Weights of a small contrastive audio-text model.
Model: 1.38M parameters, log mel input, encoder norm batchnorm, encoder activation silu, encoder depths [2, 5, 5], encoder widths [16, 24, 48], text encoder width 128, text encoder layers 6, text encoder norm layernorm.
Training: soap at rate 0.0013, 7600 steps.
Data: trained on synthesised sound scenes: up to three everyday sounds over a background, 26041 training examples, 74.7 epochs.
Rows from block 9 of the audio encoder of a small contrastive audio-text model, named by matrix and row number. Rows with one number belong to one channel. Each number is 200 + 30 x the weight over its row's rms, rounded and kept within 0 to 999. All counts start at 0.
After each channel's rows are labels from the 100 clips, of 14848, where the channel reaches its highest value: "peak on" is the class under the peak; "strongest on" is what is common among them. Only what is clearly more common there than usual is listed. The data: synthesised sound scenes: up to three everyday sounds over a background.
# convs0: expand pointwise conv (encoder.blocks.9.convs.0.weight, 192x48x1x1), inputs 0-47
# convs1: depthwise 5x5 conv (encoder.blocks.9.convs.1.weight, 192x1x5x5, trained with AdamW), a 5x5 kernel
# convs2: project pointwise conv (encoder.blocks.9.convs.2.weight, 48x192x1x1, transposed), outputs 0-47

convs0.186,204,232,200,212,280,224,187,181,154,240,202,226,188,168,177,137,147,154,222,172,201,196,182,155,207,168,226,195,208,163,246,199,213,232,191,249,181,224,239,231,230,180,185,183,178,196,168,210
convs1.186,198,224,183,193,167,198,186,212,183,204,208,216,238,211,159,249,250,264,205,165,187,244,262,212,194
convs2.186,161,156,210,183,147,218,176,198,266,209,167,178,212,222,199,169,166,201,179,239,255,152,281,230,173,204,187,191,158,220,180,205,230,218,220,218,193,179,173,201,230,203,218,167,195,156,232,206
peak on: doorbell
strongest on: doorbell; first sound: doorbell

convs0.55,198,198,151,238,264,239,212,227,201,227,201,202,203,225,236,206,202,175,238,174,272,234,229,199,177,221,174,241,193,155,237,186,207,190,266,194,199,192,210,194,163,173,225,259,218,192,242,210
convs1.55,211,208,227,144,162,183,194,208,163,213,146,160,219,242,225,154,185,196,251,221,224,194,183,221,169
convs2.55,163,228,232,231,157,265,234,191,203,236,168,211,227,219,164,217,215,132,169,201,193,179,206,174,218,225,160,205,255,208,202,192,219,187,202,160,151,217,170,192,223,255,187,204,174,217,190,144
peak on: meowing; barking
strongest on: meowing; first sound: meowing; barking

convs0.163,202,189,215,170,232,191,156,155,196,227,204,213,149,198,140,174,155,162,226,183,229,168,217,172,186,224,233,197,198,191,210,195,160,170,214,241,215,150,226,226,208,226,178,173,153,166,145,148
convs1.163,168,163,149,190,148,187,198,198,182,205,219,206,216,179,193,180,210,242,230,213,200,240,269,257,191
convs2.163,236,177,126,191,225,172,209,188,191,248,167,227,233,197,197,204,163,212,195,241,199,194,214,234,203,140,239,179,251,208,186,201,201,177,208,174,169,236,185,246,198,146,231,133,180,190,236,201
peak on: doorbell
strongest on: background: none; number of sounds: 1; doorbell; beeping

convs0.73,252,170,241,251,244,189,214,168,243,215,250,194,163,129,226,172,195,204,222,157,222,200,252,199,196,214,216,174,203,209,181,203,199,159,216,140,210,233,159,206,178,181,224,173,215,196,194,162
convs1.73,203,237,243,259,219,182,227,221,236,181,221,198,209,248,203,186,197,200,224,204,198,164,142,166,147
convs2.73,179,199,164,187,198,214,182,203,189,106,192,177,249,213,150,180,235,240,211,276,209,189,183,195,219,212,207,199,203,157,186,236,211,163,133,211,216,243,191,202,183,235,202,194,197,230,237,225
peak on: mooing
strongest on: mooing; first sound: mooing

convs0.155,161,268,185,170,201,245,219,218,124,176,232,244,174,157,179,201,204,190,159,195,192,206,182,172,213,212,206,202,222,185,204,154,208,193,222,191,169,186,223,207,201,143,174,139,181,210,261,223
convs1.155,204,183,219,221,216,240,240,232,210,184,172,150,188,161,167,239,240,252,255,229,208,219,204,183,190
convs2.155,208,253,174,167,177,185,199,113,228,180,157,186,227,199,202,189,187,209,194,176,253,194,207,215,145,244,217,199,194,237,160,162,193,159,207,216,171,203,161,216,185,179,130,212,214,192,182,161
peak on: doorbell
strongest on: doorbell; first sound: doorbell

convs0.66,279,189,204,257,213,186,239,139,225,216,203,181,211,213,204,187,239,186,235,235,209,246,216,192,236,196,222,162,228,235,228,188,172,192,228,248,165,234,204,271,183,198,209,190,166,216,189,199
convs1.66,220,199,200,171,174,216,218,172,213,164,251,214,198,170,138,232,187,159,188,127,230,223,202,180,201
convs2.66,235,183,223,253,195,243,189,183,231,243,249,208,174,236,175,189,200,200,210,124,170,178,240,224,203,155,213,149,210,212,224,207,217,173,144,205,183,207,189,207,208,280,204,197,241,198,207,199
peak on: meowing
strongest on: meowing; first sound: meowing

convs0.27,202,199,191,214,241,175,160,207,256,184,147,224,281,224,174,203,235,200,153,189,176,181,195,178,220,180,196,252,191,238,149,164,221,158,244,172,236,201,236,197,185,169,185,174,187,192,216,192
convs1.27,202,166,174,170,219,151,187,185,232,214,189,209,216,212,164,189,220,227,213,177,210,268,263,241,166
convs2.27,211,174,205,252,175,218,208,189,235,220,213,175,150,165,156,134,166,196,213,212,191,175,191,193,239,246,186,191,221,216,238,205,219,195,226,150,215,228,171,224,259,179,228,202,208,226,159,133
peak on: meowing
strongest on: meowing; first sound: meowing

convs0.105,252,162,213,173,175,179,207,195,217,190,196,205,256,245,210,164,180,200,181,219,180,282,215,216,216,206,186,211,212,155,256,179,199,195,212,211,201,171,218,156,220,236,229,205,254,228,225,131
convs1.105,181,185,155,218,187,239,242,254,204,219,215,173,161,160,183,171,171,184,209,238,197,250,241,180,181
convs2.105,196,219,219,241,185,246,227,152,175,201,171,270,182,178,208,171,187,170,169,219,163,172,193,224,241,208,224,181,223,145,183,143,180,215,163,249,155,210,198,220,165,197,155,223,175,187,169,190
peak on: doorbell
strongest on: doorbell; first sound: doorbell

convs0.76,180,211,219,190,226,201,200,215,189,181,251,195,152,219,214,123,193,139,211,195,220,188,221,230,240,182,206,198,235,211,174,199,230,270,207,233,239,204,210,213,192,143,173,223,160,217,171,140
convs1.76,162,196,219,227,224,232,199,226,180,156,199,198,163,196,208,130,199,234,235,235,224,218,223,182,139
convs2.76,221,209,156,227,214,192,203,156,237,196,196,194,145,169,184,180,241,190,145,249,201,217,193,211,197,171,231,149,204,159,217,135,162,171,202,169,213,221,226,150,169,164,239,177,193,183,242,215
peak on: doorbell
strongest on: doorbell; first sound: doorbell

convs0.96,191,231,252,174,215,201,181,165,219,204,189,179,241,196,187,215,246,224,171,216,167,249,213,165,198,220,232,204,141,222,247,191,163,188,277,212,227,174,235,197,231,232,224,135,182,186,196,193
convs1.96,154,162,226,233,172,208,170,203,234,229,180,174,184,227,195,236,170,148,211,218,219,220,142,157,207
convs2.96,227,221,227,234,221,165,241,154,219,234,169,231,243,176,223,192,227,143,178,228,205,241,192,169,210,195,231,194,160,245,217,200,220,173,227,143,206,229,174,156,187,207,238,173,219,261,212,203
peak on: meowing; crying baby
strongest on: meowing; first sound: meowing; crying baby

convs0.117,151,173,238,267,223,230,216,233,212,186,234,175,209,152,229,164,174,197,187,232,196,201,263,177,215,233,196,240,203,216,191,233,174,190,229,218,185,221,232,197,174,173,159,258,181,257,198,186
convs1.117,136,187,191,217,271,177,181,203,222,273,177,212,202,214,216,188,208,243,174,222,170,175,195,213,209
convs2.117,185,230,246,156,158,273,208,245,242,229,210,222,242,197,174,210,159,205,237,200,236,182,204,194,222,200,156,240,184,174,243,227,194,207,224,227,196,173,184,177,198,196,203,193,149,261,237,215
peak on: laughter
strongest on: laughter; first sound: laughter